Rows from block 5 of a small CTC audio transcriber, named by matrix and row number. Rows with one number belong to one channel. Each number is 128 + 24 x the weight over its row's rms, rounded and kept within 0 to 255. All counts start at 0. Numbers have three digits each. After the name is the row's rms in percent of the matrix's.
After each channel's rows are labels from the 100 clips, of 14848, where the channel reaches its highest value: "strongest on" is what is common among them; "loudest band" is the band of the loudest frequency at the time of the peak. Only what is clearly more common there than usual is listed. The data: strings of digits, spoken by a formant synthesiser in many voices.
# convs1: first pointwise conv (model.blocks.5.convs.1.weight, 288x288x1), inputs 96-191
# convs3: second pointwise conv (model.blocks.5.convs.3.weight, 288x288x1, transposed), outputs 96-191

convs1.60 106:145125153146124103098113116122114151139159166133084118130103090083105154164139158122129083160121141149134140148123091108142095108097177096164142141121098104121092146139138120095128163121097151136149134099159125101156145132114075106135117188153134120143113129110111113144105114126108131140
convs3.60 099:149118132141134172194114107118117125105173112098109122100117097101141157157101142138136114121124169132072137185157167132116086134138163124110143175132147134119118114139155128163110162143116132120140162133099140152113115159151137160136104168125111106166135122104155104158114131123092154121
strongest on: reverberation; "four"; "seven"; last digit: seven
loudest band: 500 to 1000 Hz

convs1.186 092:135140125162109172167127154142164126121142100094114107163110131140136168126144218160165121121166109147124131139139125145113110136117161099109137133141120110106166121122104112144149133101116136153106120103093148121122121167137148162148133158094108099119161118150129137109117148122106126123
convs3.186 098:184124106113131134177165108180107117104113103103097119139143128153138163159138120113128136137144085114149110146108139113156110121139125123130100134146154151167183135094121123133097126183040140143088146134174122154108124126118134189174117108110132151161154118130119150116135144089167130134
strongest on: "six"; thin (high-pass); pink noise; last digit: six
loudest band: 500 to 1000 Hz

convs1.20 100:138152185107144152149081131115115113169087098096068119106129137137153094193180113136114136072139127141151117152144155143163093142111101090106155141134121114157191164126137140122100122140146107155119152139092145156128130097110182120098151145135136091114141130112142148129131138101137094121
convs3.20 106:126149170124126138149119128141139092178113103143124105144102159073145110132125109081129131148136142108156134103109133123117107092142024138149145142099152134160179133130143120109137176107152059095159143121098107159151081094102116124109129119121180163123141134128130158142128138127099129139
strongest on: reverberation; voice: child-like voice
loudest band: 250 to 500 Hz

convs1.184 098:129111150112077124134155132113066165137159135131114107104146128143129166103161099130128117137142128093118101107127118139116115165166157114139122143168139109117134132140129115095161084085139151146147126129137157157120132138168086117154157095135117116103119107091133108148147132147171141144
convs3.184 103:082146111119130131129147126157138095131085101123111114140111116141143160115134096137131057129123146137121119104136133142127151137122189133122128099169174160168160113051134126122159125110152113139146137144098137141153122121087116119095139130095105136100142134100122115120120114123165145113
strongest on: "eight"; number of digits: 5; clipping
loudest band: 500 to 1000 Hz

convs1.115 095:157151140145134165094149116099127132128090113163161114149134161139074140116139149114125146170138161119143163151134153096168069158145159129158081160100170107109139156125159118178128126134145148120181142129139142122136123104111129111123078167144129138140137132140142120083157135135141128122
convs3.115 096:104155144118113169105097131110097136178165131120109123150124108109153186116184172153142121165138099096137124152109136146137122123123146093123167092106122097128111119098144147100083128139150128132097170125102123103142092088170098144103129150118130133103108144129113107118123130093129148158
strongest on: "zero"; first digit: zero; pink noise
loudest band: 250 to 500 Hz

convs1.190 099:148140132153137053131132128112157111126173101129121126122096084144138160121136140119160157169129169108158124157179145146148060126161123125076084078133095129171151134152171099116160120107134179123115135124131142159115140139102123124154148145137118170111114155112149136090129162152144130131
convs3.190 102:123104151151105111132101110113161124105090087087159080123149185093116135159129171099133150129148096116116136144138073135115141156133134125101144152107111132130124124117088112088149107099146128141165147137128127121128147140182131133170135146135160119121097134149120165073123112110166153149
strongest on: "three"; voice: child-like voice; last digit: three; thin (high-pass)
loudest band: 250 to 500 Hz

convs1.80 099:130120165099155087141136126147135133142175120132133134125130129122116118149119114167108148161135141125118131132141146143141125087072077135124119153148152138120120120200134076138118121111094095126151143119109110107147080129158136104160166130156136125103127130090135148157104092165212134151
convs3.80 092:093145138149132125155118106131132123084203135138113150118132119134192114132110102106147155132131134141141146100114154151159091087142156169152117145127106128135136124120129129138118106119144112104116144145123123142132083104098079109131139140113086149109142137101108163141177143130136124107
strongest on: "one"; number of digits: 5; first digit: one
loudest band: 500 to 1000 Hz

convs1.162 099:100142103144154167133106134138110177164121116142087147099148106119121129091132109109104135156109106068087148115104094097165098097087216126145109130153127111129100162154132103152127089120121143147125150129081129140128136109125146120110178128118106107130154099109106167144148142131169117126
convs3.162 103:155156127134124140131112148122137160144169121128131119098193167109144113129162154161119097113131127138142135133098125123154093095117146166102157132075119120131152146156157130156114129171168120114125097133136131082133128140123136102150186140100150083157121131126170125146123084156135136119
strongest on: "eight"; number of digits: 5; first digit: eight; white noise
loudest band: 250 to 500 Hz

convs1.285 103:175137120155158116119152125123118109113118155112078155045147148109105147148153125127120182164153140160097114149124145120158089136075069120116113136193107118117094131121134170081105115146138127121127102126082129151092137096148119119142147130131115105135101119114134111153142146119198125128
convs3.285 104:134128115118120136139123138130104149094113146094107119132173155120085135094133162084134095110127127118130126145148097127144161104121119134107138079076103100082152125111160162152127129127125139123124107132121157148132110108163129126145107176148105172120141125135136150158085129161124136121
strongest on: "five"; number of digits: 5; first digit: five
loudest band: 250 to 500 Hz

convs1.121 103:122098157118139138200124128133092141136101117144086115138113122139150143109103095133139140061126123126116125130171134124133037136126187124144136116170134148095120102150150148111189145132122142124116134132158161118135115102124124112125127084100102102138104138109110146123155133124129147148
convs3.121 117:133058148120118133130169117109127144169156108133135116162150107145131156134097113133117078171147130125140143102123197125146121136127085134124074121043110155138155079147122089157038138119143124123120141133133114155123144141133146098081139081129133138115141138124129103137137116154142124132
strongest on: white noise; last digit: one; clipping
loudest band: 4000 to 8000 Hz

convs1.110 100:137164151135139143101095131120198114106135114142137150183135087101147125126155140151107100115129083124116150113119155131157152148143098105119170085114162135163134144114116173193130117134170143116103114137123104139136172164146122138116111099147096125113107167123128139154100097142166093113
convs3.110 108:094124127163116110144146114139181133120128132148157102122152146131126121160094096115136099118115158144139117206082140124134098126130081140130143130118175110139083150136154141131167108084105121129114173133153117153121157105188162087137135169124108147156141119108142139127134114140145130147
strongest on: "three"; voice: child-like voice; reverberation; last digit: three
loudest band: 250 to 500 Hz

convs1.267 118:111126088135112115105107133168180134142130095123223118130159158097165210111093126129139122149116141109151109124134120128175128101121126092148125179106121124123122123104151136112164110114106123148145135131120153173136153178132130150179156147120179123164092132142120168137117156109110131111
convs3.267 107:074139121130122104150117104088074087125146123103068082148154132134091087130141128133127154127128146128126109141169148139089158088127131133147125110097072130139108137111130085156124138128158146144121167126114143154155146118106104150119143089142095105116137122106144136154108165108112132116
strongest on: "one"; number of digits: 5; thin (high-pass); last digit: one
loudest band: 500 to 1000 Hz

convs1.189 096:151122116133146122139149131117111121146147132117125075138124207131085160087115149172132125113110126180149128114118117137126109173116110125149154133093121128119115103121168138113111128157134103109116122140133127126108115112116118136135064120111119130093110115138152146150138118166177109153
convs3.189 099:144126154100123177109133107111122121132149118120115087147156154129125106087125125171122122080112072127119124112126158119156128149133151115134114142131139110140180103128124147100126146101132147151076171144140134126100142136154158140117123159123137157126156144167082150163157082099103154123
strongest on: "four"; reverberation; last digit: four; clipping
loudest band: 500 to 1000 Hz

convs1.90 104:097188126149088148090155129107131149123113154124149135111072094134135154123141131124128132120143061148111124132116119116168107156087118081167126111182115132144143129160106103096118111112142088129142129155140134099138086122116109139140086140115132175113125129137136124095186137185099137175
convs3.90 101:099172118144127142105122128103150145161101153096099103115138115122096097141095149071117108095115153101132111102158121151125149152107164134109141102108117156098149140121126142115121082149096151116120137129100123131124129139068194121121142100128115149100140133116156097175112108136097133102
strongest on: "five"; first digit: five
loudest band: 250 to 500 Hz; 500 to 1000 Hz

convs1.68 098:111138119114139139091154132137134176156115129144134146123133149146091069110106125139107144078126105132110133139176100098086146134100074153134102153145112128119094162147134130109120124152144150078149128129154130178126123147145169112156099132115109120146155117122110140112141153112132157120
convs3.68 105:108117145171116090141133112140123141152106146140138160133107141125105100099174153141132160159139120174141143135119104130144118157128153064115122151111110095097156118174125120121144094154151147117134111128144139098107106143121132136129132140138122096157151134116124129139117123153138161092
strongest on: white noise; thin (high-pass)
loudest band: 500 to 1000 Hz

convs1.165 110:147124134160109099116109129100089104113145119127149127160106150109122169097133154109154104164143122120146138131133159135142122055138152106115130144155144141133142138119106203108143164115114120087125128158118115139130095117098148150100141138148143146166109136114139110124127155133101134105
convs3.165 108:115147170105143140123147139122093114112148131108121134082136129114123096118150099150137089150132125095137123154122146085134108122143120150125129153143131140143142118135148144106126138106142106126096147128126116150130055147172176131125130119123100092166131112120148126124118104140149142110
strongest on: "one"; white noise; last digit: one; pink noise
loudest band: 250 to 500 Hz

convs1.92 093:163124120129143194100146119133176129145135109116125173124149131130162101153131110130142094125146163132126143140092140146087128112140098098080158115154127087113118114137160132155087097106122129115087134122124158128127129126081122099138125136129158142156122105116147077104118128129117151128
convs3.92 097:131139074145113097098127114123146097126126095118184154170147140160112134088113126113152143141125093127104097119111074118168153128128153119123099106084125136157161100162129108127136129145126127146166114156145088160108111152093100163117148144136124096129149139136133141142131110107156137092
strongest on: white noise
loudest band: 250 to 500 Hz

convs1.74 100:139146158104135166074135127183139111135153111126155120113105149140097123155110117130134161118139156139132126098168122146160111092144197154145145130105127131127088148197101166116147141112116141154132129105102158135135118091161135114158154102159115122107115111123124136146149143169108121158
convs3.74 095:146160100133137146080152139135118118120154176135150150127137103133177128138120133127167128109119123126146110136132129141144135129130125136120147116146106116109182141137158153125160116117115192154179127136106123153112150123161135113151098092133129159125134133151159152133162125154108126155
strongest on: "one"; voice: child-like voice; last digit: one; first digit: one
loudest band: 250 to 500 Hz

convs1.15 105:165148114117162138126116112142113130121150119101170114169127154118137138046126101160114111151137079086119145109116130163121131158191139102127138113159121135136130114155105104124139127122113137110130145151169121100124109133143118150132092143146150156118106141168128135115149127117139124153
convs3.15 093:126093123117118089130138128096159164117117140140156174103131084104079145132128111164133135128137142066109141089180066133116125093145137119124097150137149163095154139124165108121157098125136149130157151138142135138109116134090118136157109124146112111124114125148127145111168088115133120117
strongest on: "five"; last digit: eight
loudest band: 500 to 1000 Hz

convs1.127 098:118130164103152112087134149138132101110116128116092096130096157139095143173119143106106113143128077125138131196087091150128106125147131111142143163139132127173140098162104123115138088182139096109140110123148122118131126160097111135130122142133190105187141134131151188144105071120129125111
convs3.127 097:089181168143134113118130142108127111150118160124114164121115167161087114060104116122125109130123136107146142127058086104140093142140172115121131150125126170148099133099071141112123167147135125168127060161122117132165113096143139150145131144138127124117124123150169107195125196125129111114
strongest on: "five"; last digit: five; first digit: five; clipping
loudest band: 500 to 1000 Hz

convs1.85 105:122116106160158181173123144146143180150081115132098125121106136170110115113092150144141122136119141093094134100122108134096106100116171133093165143161093117140151134094117155152084129103146154168134073115159131118131098107114143115121094144135204099114102109087120155116123142115127144064
convs3.85 108:118102095113108117094079123172144116168117123095140164141082128138145160136142119167119131138097178093119105106149104149126169139127128188115130082117148133110111100093150069143097125149105174119159133115139117146112114127078113142144098169119143100121092108150177094134144120149117131170
strongest on: "eight"; number of digits: 5
loudest band: 500 to 1000 Hz

convs1.101 092:158108140120108113151122126125113121123078120142103139122104108114114151134142134168142093049110125148108156145130108148127083149108108135156095115131172125156139144142116128146137149121082124103144117134121147126120105159138104143125132076132163132131110130109119109086128133094089134143
convs3.101 082:134147118166134122122199135131138110172162101174117122124152114120157099133146119144137117140166140115117136121127091128122117109164162132138117100089129116130130150113122069144113139104144118110154147126115149155084132170103154108115075122169136083091138132145143116099134109097189138149
strongest on: reverberation; "six"; last digit: seven
loudest band: 500 to 1000 Hz

convs1.254 104:157181087139131140125073142126148121154128102115106137135157159105129103136149113138109119104116091087164119136108132141073106123141115136089131116144158144136120126116099095160110134174122138109168110137136122048130101097165134139125141055130090089127112139129132096141108137140141132123
convs3.254 113:125120128142125105125097121098143147128141122092116135108089148123123132065133143128135141084143194145142132115096114124159130121129141144157123096157164111127091110152135137109123145099151117094136095126109144167125136172114130154115106141156118150114087140099139094172120048162110156126
strongest on: "five"; "eight"; number of digits: 5
loudest band: 500 to 1000 Hz

convs1.64 102:159177137100120116135106128085171098117181102138152157132161115139114109147133132130123181106127172125157138098173135150114086129129173136125156144139144140096169111123157134150143114150138113137104139132163117101116115120166117139109118134157101127153138147143122141157130145120144105133
convs3.64 105:117135088102109128129132118097096122094124109120149103125128125119136073113082100130119139123140151170129146128103142124155125128117110128095122093170135133143107144118158136127158144147147140125125152135162113100134103140086122109139159123098133135097142125122141096124111120136141117123
strongest on: "six"; reverberation; "eight"; last digit: six
loudest band: 4000 to 8000 Hz

convs1.198 118:125128127115117129134099132127155124108079151134093143126140139183149165156113137151143115152126127118107122122191148127139141152149090074115098136119137130140097124072137111116169097109114053083135129129170130221143132160151152149090084125149162143134173129158127056116119121129146101122
convs3.198 102:137101159135120111137139105123135157118102113128143087123103126124060120083083174080138155134130139136136114150132150129114143117134176170165139146153126125122098118144149099133101143101108129149139096131127119122134113118136147132132096100116140070156135130154120086170133129102120128143
strongest on: "five"; last digit: five; clipping; thin (high-pass)
loudest band: 500 to 1000 Hz

convs1.151 093:165144071189129090137133140132130127084159139139115171161155098151103114105137117126129145109120152115099161139150160156133123133149169110163190126134118143092137144094120094156133152131136147133094112166140122124153058151145118148124161147134135111128197117110125124098149141115165128142
convs3.151 097:118134119064114127145113088144132147106130134173177090146113080125159119161152090121108169119116117188103143148183112111111163139094116141154115151112124100101119110131115132114134146130147169127069101124115120118110137113145097117088108116090110144148161101168138146147100205135127136135
strongest on: "eight"; number of digits: 5; first digit: eight; thin (high-pass)
loudest band: 250 to 500 Hz

convs1.278 087:141090151113107133073077108107140161141125118151098108143122129107135167121150118093123109159136132137158137131145136134113141157089126173140113104121137119153106159204124117120113132130137170125143089139084136090138130132078142173143108131130091104115124117124127139138158086136097141112
convs3.278 103:101121126079111116112162138153142123124148185150147154088175129147116065132135054140122156123147171123134111152087123098126127134129126109086097138161134118068163158120137165143127083118092122192119116134128155049149158151114127101120138143142178129106163129093113136122153105166132103155
strongest on: reverberation; "six"; last digit: six; clipping
loudest band: 500 to 1000 Hz

convs1.239 068:143131080135140098156128109096134146150129120126144164142090122142113135065156093150091139141151142134115148123179147133130152182064125115100092110104139152141151121098088127098095139151106150123135136118110152138161120131078105147116128119159136120157098089115115119103139141127113144136
convs3.239 074:101040100079142122190143117123111059136117074143150120057118134123139113123099148103140143150109131114127149099101074140147144125124145138117129136127156143150100108140130142150133148126157084133176121129121126157147144146107132141144149137124154169115121117128157144142116099130112091116
strongest on: "three"; last digit: three; first digit: three; white noise
loudest band: 250 to 500 Hz

convs1.261 109:166109140127126109088173120141119145144110149126102135113138138163086122125096107106147131097112127177117135123161131149103155140118146116150172163144145114135119145145118141091117150129125118110113097126115115169139104129163186140137104155096114106114129138102123169127149156146142139142
convs3.261 095:113119149141129152113121130153135138126104126118125156070119123115129172157123075160127105152138102155085144133106112132159110115132050122103169103104124126086144103120133150141137159137108139163118134140140158150119107146120138112118134062133127135123141133136152111121150136109126109142
strongest on: white noise; clipping
loudest band: 250 to 500 Hz; 500 to 1000 Hz

convs1.160 107:115125150132141099106150146128125107134127126129146158126143144143100133177131144089098150182138157152135120149131134125176122186166104110125120140137150134125143130149101169111157142117123187152118120110107105115102098105121138165114158125129133157083150138121133143118145167138140123138
convs3.160 104:141162018095135154109129136143162111128091126161144143142100111133138120077106053118117128104158140117151119149094129151136105156125089160187106158130134112145118152107165138096144131143111122085132145142111124094135126154134164154122114087136092147142156120150138130133146149142149124146
strongest on: "one"
loudest band: 500 to 1000 Hz

convs1.123 090:133136098094121162172145099082100116111130119125121148097158124110145143063145115126137088124136107162153182160123134105140086096139119137103136142117132158094101133092105115150094127123107131126129138122138125155127132171118163075109119100153109071139133116145175158074157118142191111121
convs3.123 085:126123103171139148144101100129166118124149116130119117168128110176101128093162079121145126091099152111098105134148173136106148118096152146114132120172123142146101104127114141120161154133132137087104135155158108174147142134127147176152187094109132141114100093125084145144113105109129115137
strongest on: thin (high-pass); clipping
loudest band: 500 to 1000 Hz

convs1.154 094:138111105133145169131172122121134138059087143127130145151113130150180146220110138129179181107109151125155126155123087100114134107120094138145095128118138125148123139127094174120150108165119103109105090159125117128135117097178160086126122148149124124164101126157121133130132113107168136106
convs3.154 098:128113120121128111145107135118125153126096116149173117151164148126193140160129133129118139116114162081089115125127177106110140109155125097083129150154092158105144121106177109095106156110107144132119104129162128101157125182140115159147130114143160124117117162162101133104095112094086131130
strongest on: "three"; reverberation; last digit: three
loudest band: 4000 to 8000 Hz

convs1.114 102:150116152123178111136158127133105103135159147116157140130138104094122146154122136094121142127089114150156099146128128103132101113137127108069120122122130123122119130108101107098089154112113155132133156143090149149140102087140124142145105177117135120075137097182116190128130119174111119140
convs3.114 102:087100147121122159107142149149127131168190138128138118101123083125100141123146121124127138138102144163149117151096159128193115131166112117206153131097134118134146126161159156134117112123082140159114173123131150148150124149122134125125138123137140103076138139112124127126140135187172112160
strongest on: "zero"; white noise; last digit: zero; clipping
loudest band: 500 to 1000 Hz

convs1.223 101:112106118150119106108131121140109159153114157141121104107125122154109141131163110173164134132111145136175097110139125147179079143146153135139148134093122160130110123097112104086136132135129126097128089140159166163136164102110144116160143116137073087118137098138117141105118151117148120102
convs3.223 092:143119136153133144097132147094107110152163118140128109147134136131127123065131112104104123127101143148092105096095115097104093148131112115140114132077115135097158135161092137157099102134143122102086100130140131142133121128136143155097119089125117133136098171129153187105142145131103138157
strongest on: "five"; clipping; thin (high-pass); last digit: five
loudest band: 4000 to 8000 Hz

convs1.116 103:123126126143120138165113134148098144132167139122115160151152135123112093137147124112117158136123142095107131123149151161112132141141130198092146136132160124104145124132184132192135101133091105165141074122108129165120139149110159110141135128123133131117149106149158149140144156139140139123
convs3.116 101:080103161180131142138082112150136147112171157151121134092107165134122106183112081130116050153156145122091156150139157138100103148146127112092097153128146155132146118159115123142113098185109062090131153147134108116139152159109165128121085119150124141136124144118141093138141138102143126129
strongest on: thin (high-pass); pink noise; last digit: three
loudest band: 500 to 1000 Hz

convs1.38 098:148151155112166081116130119154116080122126183126099132120127123095135124116161129139128059117147117133104137099107146106140129138147153117119133119169119138135119089096130132101124121097141156142097166137125120118135137135148118134124137134133168135133076139135129072128119141138085139160
convs3.38 104:134139113088110136154096168155149088132110142139120061103131129130143144104144160115156106111158111131127103105157165128115160103123110131106134128142128102094129107146111102163138141120094132158125182123140140106134152109131120128160065137182120104137088156142135131152116116118124136116
strongest on: "six"; last digit: six; pink noise; white noise
loudest band: 250 to 500 Hz

convs1.103 107:119134135178132099136084142129143105160145123082102098098137141146109142157136121121163079082135109109143099155122133113172134150159103137164131105134146133125135157089122153143174137145136146158089108129155103130126139135158104144128115126147096139110157114121116085139130161106057110124
convs3.103 101:125141133179117109148145121102112198120133093097170131140091183079110212141127138086127120168154125104097108115172140116124120143132152147119097105140121117120121083112112125122128147114140085115147111120116140147124151134158147129118126124150104121131185144114169118107141115128129150144
strongest on: "eight"; last digit: eight; clipping
loudest band: 500 to 1000 Hz

convs1.46 103:139129142132104161111153137146129149137141155130155116114105102128105145127196099146125102111121066105149123118193127111131123126129143156093112130121153108131073137140104130067143128120122204127089131153145124093113128127159095106162121101103104136141156139089133168126153166108077134112
convs3.46 106:135121122132142123116140142143135132141138112142148146143142128132150098072151124125135154130136206164134147148084143117159103123121103073139113128121089130137041122128107134193112134174104140123107093117141140080129117108081114153152147153094159120096115142126137116125135140132110112139
strongest on: white noise; "five"; first digit: five
loudest band: 250 to 500 Hz

convs1.135 103:136140102160123129146132112123163149090059111132143109129161165118132157138140148139132098194102103131133145121133119162133148157162159142155159128129104150133130110153112109108154123135138110130150131118162124146131161137158082157102123142116188127146165151137147140119118140096142129104
convs3.135 108:099152154183121137095156102159113173149099147149134136109116119081086110120085150081130148129117182141171120138139139134087148123117118142120129122087087108113097129118128133097103129124114091105084094128144130117130134124145125101150132153175150132179132148072147103104127177130137098131
strongest on: "eight"; last digit: eight; reverberation; clipping
loudest band: 250 to 500 Hz

convs1.277 101:118149192121178100117154131096127099134163102133169143101151129133153092106165126124139120114140100157126127099103137113158085112109127091087127078130152141111133141133120165123166093118120146118158114103190118110129160110148171103098135120151152135138089132158115126146136102119132152122
convs3.277 108:152108152125109123180160127143138104153093159113072153091097098100087099121158164122136082137133147082121136105168106130126098129126110115131170146147145087145130150133109124126147149101124155121106098120137125094131097112121136121106052131132187135150148108127130120162165173107141100108
strongest on: "six"; last digit: six; pink noise; clipping
loudest band: 4000 to 8000 Hz

convs1.257 099:096151113141122149139116116168119152126175113127112126126116135139145166167077131129131152078127106140081134109121087151079128146096122143135113169102175119139114133142131090117124123111174144119083123116134114151111113116151148124100146175132123132093107099160136214100118180158118140117
convs3.257 097:133149122117128102107112149106112140083087112109131118092068141161121148105127128157125101122128127173164109068081164137098113171126141114150086072131107136150150142134112157097138128116140182133117118107130096154131132113120174139077097119079122104130136121110101150124119113111125110149
strongest on: thin (high-pass); clipping
loudest band: 4000 to 8000 Hz

convs1.175 101:119120116109101136108135112143141110152101159130148123119129132137114135137134119107145168114132138131118126116163132134138159128138122169115095158170134157136078120109142115101089162122178113124143154128121142017136135118124097159135131156107102114142156103124117138053126076115128128128
convs3.175 122:090135130106134128105116116147142141161130142092148147131122060113130100115110079096114074180128131083109139126130140127119128133118100102145117167073121118091135099133141152129016126126155122128074111117125118142132136097099167140144106107127118169152105094145137085137118141126125144165
strongest on: white noise; number of digits: 1; thin (high-pass); first digit: four
loudest band: 4000 to 8000 Hz

convs1.71 104:145137111132156104088126122084136108125139169139116094149124130136092137105161122135096117099109164133164113105117099092135120066156132132095155145146149137120150142117163104065126108115198126088147133126126119154132098102070124105143088129084101077157106128090120130115108109125144095195
convs3.71 094:156135197141134147135098107139095151109163104146081101128098162126127146128161119075142126156148029112114123159143150109110146102126152122098141129141154149125159135117136093122173135060120104125154147153114125109106129136117109115125130153125135157138101169168119088150094119132131141107
strongest on: "three"; reverberation; last digit: three; rumble
loudest band: 250 to 500 Hz

convs1.199 104:089132118136106122178174133118094132162122125135108146122140130121092133154100140166141186163134130158151127119101118116118130134153116100140119165116152118151113144095159090124141163142139120053147129138147140153131094138150084106139131141172155137153124128138130088136124140115141122145
convs3.199 113:091141116130121136136155131139149118136112119122174139113153132127138128130084103137130120138122148101113117124107132128129135106133102131131131104178133132112135116139106126145152131143120117076115120135133137215127134115127186120144058113147141104143112143190147170111156130130109112110
strongest on: white noise; clipping; last digit: seven
loudest band: 500 to 1000 Hz

convs1.25 096:132117164134091152140094124159121144130169122133130129111142103108108174166134133142196113131177145153151158110121136142104099141107150145139143101118135142084159153113189116147145111150127188141152114167113165143122137157099112100145124179124119130125138089140128193129127113127147159129
convs3.25 095:129118133120118152160153173113122124138109173122121104066133153138131121131125111119133156145130139113123150156141146144131118138107128116158161154151125116169130063114131109086088159085106111144135107129131133136132126091181132118127149192102144147159178116117175143091113127122144124127
strongest on: "six"; white noise; first digit: six; pink noise
loudest band: 250 to 500 Hz

convs1.209 102:097134182145149119095082118119162117121103111139107135163142179130130160173146102121111121152132151111110130115118152136105129148091145133131163158102114131112151109106100195119106111125148124131141116121135130120120141102116102131116133120136115113104139119116098132144128132105165138124
convs3.209 094:103159094151147154114076132114110123114137117111149078125116142144131075104106179078143122165122150137126133111138144119155137116134130151192141146145125111110131161122143132132104108119064125133132153135122150120080133156095106136145112175123127129158136141136153094170110124070178115158
strongest on: "six"; white noise; first digit: six; thin (high-pass)
loudest band: 4000 to 8000 Hz

convs1.207 101:200125121159170099076128134122152166141112126148116124128117131126122129152137120142123143138112118093138148122158099141120104118151133150136140146157114110130075178129134148111100112123088109135183125119152128104117090149154110127185114105107096097135136101119115121115139155143164121120
convs3.207 113:123140150115122124110126110108160126133175141148084192078093127120146094119096109182108146129139078122132113155126110094180142065131168154143141152113121138092128121156142170189126145168143132120130138125142157143122100143162142136110128081133071100110119119141120088118115086152114149129
strongest on: "zero"; reverberation; last digit: zero; voice: deep voice
loudest band: 250 to 500 Hz

convs1.72 095:146129103103169090115145136163132114121117146147177136145145163085156168113107153113126123121094108104127122130165117104161114157174108126176165109128159122127136086106110095143150152118133157137106100117109109151123143080155126122095109097130154165095102120136142136111124135129135128140
convs3.72 086:142126099056127138147127143153132140112145125119125074125091120140083100163090073137109126148130142140150106136099147147093140112069109124150141127158149148118109104116136173182139118119138090112125101109145073128133133114108104139110131139108112161124117131130081110095139146126139156129
strongest on: "four"; "six"; last digit: four; first digit: six
loudest band: 4000 to 8000 Hz

convs1.276 100:129122116128084127116138132136083145116109123133131117131107136145105154144169123100110175144159165144113134103148133156124174176151068147096126137137156136105192119124140088179141116143164138116173175122108155114116100128144124137122132080163148115147052112150126133113153103111110125087
convs3.276 103:157075106121138137103124118113122142113147122127122097113096133106135106132129161138116124150110108157174148132089192129125117080107124103072162129087207143141186099153139176107125139110111149133119180140121124095127140123142118147110157132177120146135126120142127093134138106154098121127
strongest on: "zero"; clipping; first digit: zero
loudest band: 500 to 1000 Hz

convs1.7 095:150137125139114142141166133157144122148136171150129118153124143132113160118118092125115103117146094162158121133083115122177098093101126101111108133112129113150117141132129079098102115128122130115123099124140129081165092130078136148135111147172129161096113112112125201113137137116061121116
convs3.7 103:110121130104104161110083136125113137125143159113110156100117130086107110108085144160143095125128117143087139127118131129181123140123159153104120137111108126108150139120171147134128139136174138145168128126127124184139107167111170174155183153133091085120126146138132116117128064122110125108
strongest on: reverberation; "five"; last digit: five; first digit: five
loudest band: 500 to 1000 Hz